{"model": "sound classifier", "train_examples": 39062, "width": 192, "optimizer": "adamw", "max_steps": 17000, "warmup_steps": 1700, "weight_decay": 0.2}
Rows from block 5 of a small sound classifier, named by matrix and row number. Rows with one number belong to one neuron. Each number is 128 + 32 x the weight over its row's rms, rounded and kept within 0 to 255. All counts start at 0.
Before each neuron's rows are labels from the 100 clips, of 14976, where the neuron reaches its highest value: "responds to" is what is common among them. Only what is clearly more common there than usual is listed. The data: telephone keypad tones over noise or synthetic speech.
# fc1: MLP up (model.blocks.5.mlp.fc1.weight, 768x192), inputs 0-95
# fc2: MLP down (model.blocks.5.mlp.fc2.weight, 192x768, transposed), outputs 0-95

responds to: reverberation; number of keys: 3; number of keys: 2
fc1.568 [186 152 127 102  57 128 114  96 152 117  54 124 120 168 120 141 111 150 138 105 160 165 131 120 139 107 115 117 120 110  77 147  90 119 102 145 190 121 145  88 139 130 130 132 128 141 177 114 126 126 130 130 125 128 100 121 173 176  45 138 136 167 125 126 142 162  93 137 110 148 147  97  67  35 138 164 145  29 134 135 130 124 132 131 143 170 127 136  96 120 178  91 126 140 141 131]
fc2.568 [141 105 148 129 139 153 136 106  81 166 112 137 162 134 164 131 115 135 121 157 107  91  93 120  91 126 158 129 132 118 113 110 140 144 117 117   0 140 116 114 132 169 116 140 103 144 144  99 131 125 122 113 127  84 132 116  59 195  56 139 116 216 131 206 122 118 118 116 150 121 144 129  21 232 132 129  65  14 140  98 137 124 150 115 118 131 133 106  53 150 119 108 152 187 128 118]

responds to: reverberation; pink noise; number of keys: 7
fc1.78 [111  91 123 134 127 116  87 176 130 111 188 156 181  51 154 131 107 139 101  96 152 136 161  62  64 151 138 132 137 158 157 129 132 160 149 151  55  85 163 119 122  91 118 126 164 170 131 128 150 135  99  98 133 129  98 184  87  99 112 166  89 122 135 152  75 140 146 114 146 177  87 183 143  96 199 109 174 155 139 179 108  60  83 123  47 111 132 166 164 110 115 109 115 133 174  78]
fc2.78 [147 138 122 112  82 176 170 155  89  75 127 144 136 149 181 148 102 161  97 146 175 131 119 185 175 139 108 115 194 160 105 180  98 106 101 122 116 105 156 105  74 143 109 194 166 120  66 179 108 165 175 160 153 147  84 163 107 145 109  67  91  90  85 124 148 165 172 143 118 124 118  91  83 162 155 109 126 113 145  96  79 128 147  93 124 161 120 120 159  59 157 156 152 162 133 148]

responds to: speech; number of keys: 3; number of keys: 2
fc1.9 [110 157 130  53 121 143 145  88 136 121 141 160 109 165 143 184 145 132 226 163 163 183  59 154 120 156 146 170 122 111 156  94  94 109 116 145 156 141 108 129 120 127 156 104 174 162 113  98  53  81 132 150 144 175 110 180 167 145 109 147 169  94 103  93 132 165 112 114 112 126 161  99 131  69 163 131 144  78 136  94 148  83  50 130 116 165 161 188 167 161 142  85 138 190 115 148]
fc2.9 [171 122 172 127 118 112  67 135 129 113 132 161 127 144 157 137 113  83 168 122 145 105 138 177 135 125 135 177 136 115 161  96 116  81 147 159  66 131 139 145  86 137 129 134  92 169 147 141 112 109 135 151 141 152 164 131  92 179  86  91 147 164  84 138 139 134 112 217 174 107 148  91  67 171 115 151 114  71 145 135 110 121  89 156  97 117 102 193 109  31 114 156  61 154 127 163]

responds to: number of keys: 1; number of keys: 2
fc1.669 [120  99 129  86 121 172  84 171 121 100 174 166 198  85  91 205  98 105 102 103 127 103 102 105  64 106 115  94 135 178 205 113 116 134 101 163 106 124  88 153  70 107 139 129 124 136  93 111 115 126  96  90 162 170 142 177 109 106 150 147 144 118  99 148  93 142 143 139 131 138  99 153 210 102 185  65 211 114 121 150  69  84  88 147  79  88 127 163 144 105 120 145  97 128  81 116]
fc2.669 [132 109  98 128 141 119 138 155 129  37  67 115  65 178 121 133 151  96  97 134 120 143 121 191 134 124 130 161 122 108 115 171 140 138 167 137 144  88 128  84  55  93 185 120 117 141 146 208 153 172 177 208  98 120 118 120 126 106 131 160 112 151 153 123 141 120 139 101 140 139 123  82  75 175 165 111 144 137 121 111 105 128 104  97 131  89 113 136 101 108 163  99 126 162 161 123]

responds to: number of keys: 1; white noise; number of keys: 2
fc1.469 [ 89 121 142 133  96 148 115 169  88 108 177  93 149 101 174 110 130  76 139 107 143 101 155  81 102 120 184  66 137 168 180  71 140 136 122 199 155 143 154 111  81 109 136 100 122 133 160 128 158 134  86  88 165 164  98 174 140  94 151 120 129 111 105 115  81 120 153 109  90 176 136 161 196  99 157  63 227 119 144 143  65  80 116 121 115 148 114 139 174 142 102 118 132 159 128 123]
fc2.469 [ 86  92  74 121 121 135 148 115 115  96 114 131  93 103 137  51 146 143 141 152 162 107 141 141 145 135 156 147  94 153 130 114 114 126 152 169  98 130 149  96 145 142 139  74 158 166  72 149  38 141 114 101 116 164 115 136  94  93 144 131 147 133 179 127 196  83  85 129 163 111 163  87 145 117 149  92 185 127 110 151  99 159 144  98 115  64 139 101 145 150 110  91 104 197 142 142]

responds to: speech; number of keys: 3; number of keys: 4
fc1.730 [152 122 168 126 111 120 113 160 117 130 113 150 139 128 101  89 110 153 133 145 108 180  92  59 102  67 101 173 139 150 140 131 116 232 174 143  78 174 142 182 116 112 118 163 214  81  88 127  95  56  82 196  82 113 139 107 121 160 173 140 128 124 143 145 118 101 120 173 101 165 132 128 112 149 151 101 115  96 120  93 106  86 112 141 138 171 114 195  99 116 146 147 126  95 122  86]
fc2.730 [111 167 179 116 107 115  51 135 141 156 149 120 146 116  94 158 107 104 108  73 122 135 127 148 110  93 114 211  91 123 184  91 121 141 145 162 110 144 107 126 153 137 159 104  92 125 146 151 192 122  93 167 133 122 107  56 146 127 134 142  81 153  99 134 123 185 134  86 196 167  54 109 147 108 124 129 100 144  92  90  99 124 154 152  99  72  96  98  81 132 115 144 113 126 142 126]

responds to: reverberation; number of keys: 2; number of keys: 1
fc1.690 [119 130 161 129 181 145  87  70 101 107  98 151 142  96 147 141 151 100 119 129 130 140 105 159  94 160 145 197 135 170 127 137 166 113 105 136  82 155 153 109 131 144 196 132 145 126 144 119 156  90 138 109 158 115 140 255 117  83 155 128 144 131 129 104 106 114 119 120 190 151 123 140 229 121 137 141 179 203 123 132 116  99 115 109 128 169 163 172 124 134 111  69 127 153 157 123]
fc2.690 [ 92 132 143 150 162 167 117 141 147  28 155 138 160 124 156 126 108  58 162 174 153 135 123 118 175 153  50 139 164 142 139 152 132  52 122 118 195 111  80 162  66  56 157 147 155 133  99 144 111 154 124 101 137  91 107 126 132  85 163 144 113 133 136  78 104 139 119 120 189 129 161  54 137 105 172 132 136 159 139 126 126 127 128 110 153 173 137 102 133 117 188 162 107 148 136  82]

responds to: number of keys: 1; number of keys: 2
fc1.699 [110 133 106 117 102 126 122 172 129 127 216 124 155  83 167 129 150 104 149 106 155 116 163  60  78  95 182  78 142 146 211 124 135 146 153 166 147 107 144  99 107  65 131  88 107 147 128 132 102 103  81  57 153 123 103 153 143 140 150 122  99 113 109 128  90 125 153 128 100 151  80 138 180  81 188  55 171 112 129  95  65 113 113 135 111 123  91 144 173 149 115 130 103 153 144 109]
fc2.699 [ 98 115  67  80 114 120 156 116  86 123 124 135  80 126 200  94 152 145 125 148 173 100 125 177 160 175 133 143  97 163 173 101 147 119 124 139  95 119  78 127 156 147 110  82 185 180  63 131  90 193 132  88 106 137 152 152  91 110 147 136 138 140 167 108 165 109 102  75 143 103 175  88 141 157 159 108 131 135 113 100 106 208 182 115 142 133 132 106 110 130 174  89  93 184 137 165]

responds to: number of keys: 1; number of keys: 2
fc1.462 [137 109 161 111 117 164  95 148  97 104 156 151 170  56 118 157 119 113 108 127 131 103 108 107  48 112 128 110 140 208 153 130 146 158 133 209 104 150 128 137 137 141 135  99 122 197  93 150 100 128  74  73 164 161 139 183 163  93 128 112 114 104 144 136  63 113 120 129 176 189  84 171 172 115 158 127 230 104 163 164  97  66  80 122 102 144 124 140 191 122 121 174 120 187  93  87]
fc2.462 [ 86 142  41 129 109 124 156 135 134  85 114  89  90 168 173 122 172  99  96 162 186 152 108 173  85  81 154 106 111 114  71 123  96 103 111 102 133  96 191  83 137 153 115 106 117 109 131 204 114  88 176 146  71 122 120 104 137 129 126 113 122 154 158  81 209  98 121  94 159 123 172 107 109 130 160 119 201 136 140 113 166  98 128 149  93 157  82 114 124 125 159  87 130  68 146 182]

responds to: number of keys: 4
fc1.632 [ 98 112 156 142 119 123 139 169  93  98 120  70 130 100 223  99 175  72 203  89 134 108 118 136  93 102 136 105  83 119 157  99  90 148 128 165 157 126 109 126 118 142 120 102 116  88 164  86 117 101  95 180 125 200 105 184 162  73 111 188 108 134  89 144  94 157 167  90 130 127  73 145 119  86 143  94 128 161 122 138 119 119 147 111  68 106 142 112 157 111 102  58 113 173  89 166]
fc2.632 [102 102 141 162 117 102 149 115 133  21  70 153 146 104  82  92 151 130 111 124 136  93 116 133 175 106  95 136 117 141  92  93 141 198 147 164 114 155  97 107 164  32  98 123  92  99 189 112  80 122 116  67 132 132 103 100 109 126 148 155 139 104 141 102 145  93 120 140  23 158 125 134 163  88 117 173 181 146 116 151 118 133 134 101  97  39 140 121 143 133 120 108  99 184 134 136]

responds to: reverberation
fc1.130 [165 166  89 165  50 131 120 129 168 124 178 167 130 127 156 170 106 150  73 161 125 111  70  79 110 141  72 101 137 154 130 140 131 139 145 174 131 142 102 203 111 121 149 172 135 128 172 147  99 139 118 111  87 124 114 100 112 136 163 137  75 112 140 245 116  94  71 130  54 117 160 150 144 155 161 133 122 139 116  99  98 125 138 143 134 136 148 130 142 158 197 163 118  94 192 110]
fc2.130 [139 172 124 114 140 124 116 140 113 131 236  51 100 131 154 133 121 130 107  79 124 128 135 149 149 146  74 115 100 134 138 128 154 134  99 141  82 158 151 213 138 143 104 142 133 118  81 122 109 137  91 138 165 113  98 108 126 135  40  87 110 118 101 189 102 158 170  92 126  83 180 106 184 101 138 140 149 103  99 122 153 129 151 150  93 152 105 111 149 118 154 147 138  56 112 111]

responds to: reverberation; speech; number of keys: 1; white noise
fc1.8 [159 119 128 151 167 178 133 123 101 117 166 128 109 117  76 126  80  77 149 137 146 142  90  81 116 157 100  75 157 126  78  65 148 108 140 171 123 149 131 117 137  83 149 119 161 152 143 120 153 109 121 120  71 152 142 185 133 120 160 138 119  89 136 112 121 109 173 135 167 164 151 196 190 148 177 118 184  95 132 162 135 109  29  91 120 145 121 155 132 121 134  90 130 167 154  67]
fc2.8 [ 46 131 127 116 173 107 119  57  89 179 181 128 148 151 102 119 142 111 177 148 138 153 128  73 119 178 129  99 162 100 122 115 148 138 153 138 128 100 123 151 109 171 133 153 110 165  56 113  96 206 159 136 118 122  99 157 153 134 103 181 146  94 126 133  83 139 137 108 146  91 146 155 151  90  85 115 152  96 185  86 133 141 141 131 143 161 129 109 179 172 161 146 159  76 137 127]

responds to: number of keys: 1; white noise; number of keys: 2
fc1.394 [144 135 156  55  95 135  83 183 132 106 168 161 151  98  97  90 103 120 192 132 144 126  96  83  92  82 155 119 123 177 178 125 141 166 156 174 103 125 124 153  72  93 117 108 155 184  82 106 126 137  88 114 146 137  90 151 158 120 161 127  67 136 117 138  78 131 133 175 155 184 126 126 129  93 167  94 161  58 104 109 106 106 135 175  72 183 120 135 180 168  82 148 112 173 154  83]
fc2.394 [ 96 145 124 128 167 124 206 156  85 127 122 113 131 136 113  79 158 120 123 132 125  53  91 186 160 123 104 140 146  89 119 143 141 191 171 118 122 148 112 158 164 111 141  81 115  86 105 130 109 152  57 134 120 103 124 105 112 119 144 117  95 117 167 139 178  92 119  97 106 146 132  88 135 138 146 156 101 121  94 148  76 151 144 148 153 101 115 101  94 140 160  66 106 149 154 100]

responds to: number of keys: 4
fc1.290 [103 169 143 145  61  96 139  87 136 110 132 135 118 147 188 139 123  89 144 131 116 157 118 154 112  82 145 188 129 118 177 132 140 135 137 162 168 124 169  71 139 110 133  89 146 128 134 129 164 125 124 133 106  78 132 168 120 138  88 136 113 144  99 195 121 178  94  78 148 175 110 130 121 114 131 161 111  66 122  77 130 154 145 110  93  88 110 145 133 107 116  72 131 101 137 136]
fc2.290 [139  75 134 143 137  90 180 138 150 118  97 153 105  66 169  51 125 133 106 104 114 101 171 153 122 153 148 158  92  96 163 125 157 156  98 148   6 171 154 115 174 184  91 125 161 134 117 104  71 111 107  95 122 145 166 152  60 150  56 139 116 138 161 194 106 119 126 159 148  98 145 116  65 134 128 135 169  77 102 147 134  72 158 157 151 123 140 115 164 121 116 149 125 137 114 171]

responds to: number of keys: 1; white noise; number of keys: 2
fc1.625 [183  93 140  74 142 148 104 165 137 139 156 138 145 121 149 166 120  93 149 103 156  86 137 104  95 148 184  98 153 134 173 124 109 116  75 211 145 107 156 120 119 142 170  52 119 192 163 110  98 113 102 129 159 172 109 167 186 105 133  92 142 102 117 105  83 130 129 116 156 152  57 141 145  71 172  90 216 131 118 133 103 104 118 135  99 144 118 119 161 115 138 160 144 177 118 122]
fc2.625 [ 78 138 115 110 119 123 110 117  94 153 114 125 150  81  76 100 161 155 136 125 125 135 107 156 110 178 154 133  71  92 146 132 148 145 168 208 135 120  71 118 126 170 118 111 152 191 143 121  34 124 134  78 138 172 129 163 147 119 156 169 118 139 147 139 163  82 162  97 121  91 180 116 166 147 140 156 103 121 121 203  46 168 146 117 146 101 159 120 138 104  92 138  32 132  83 128]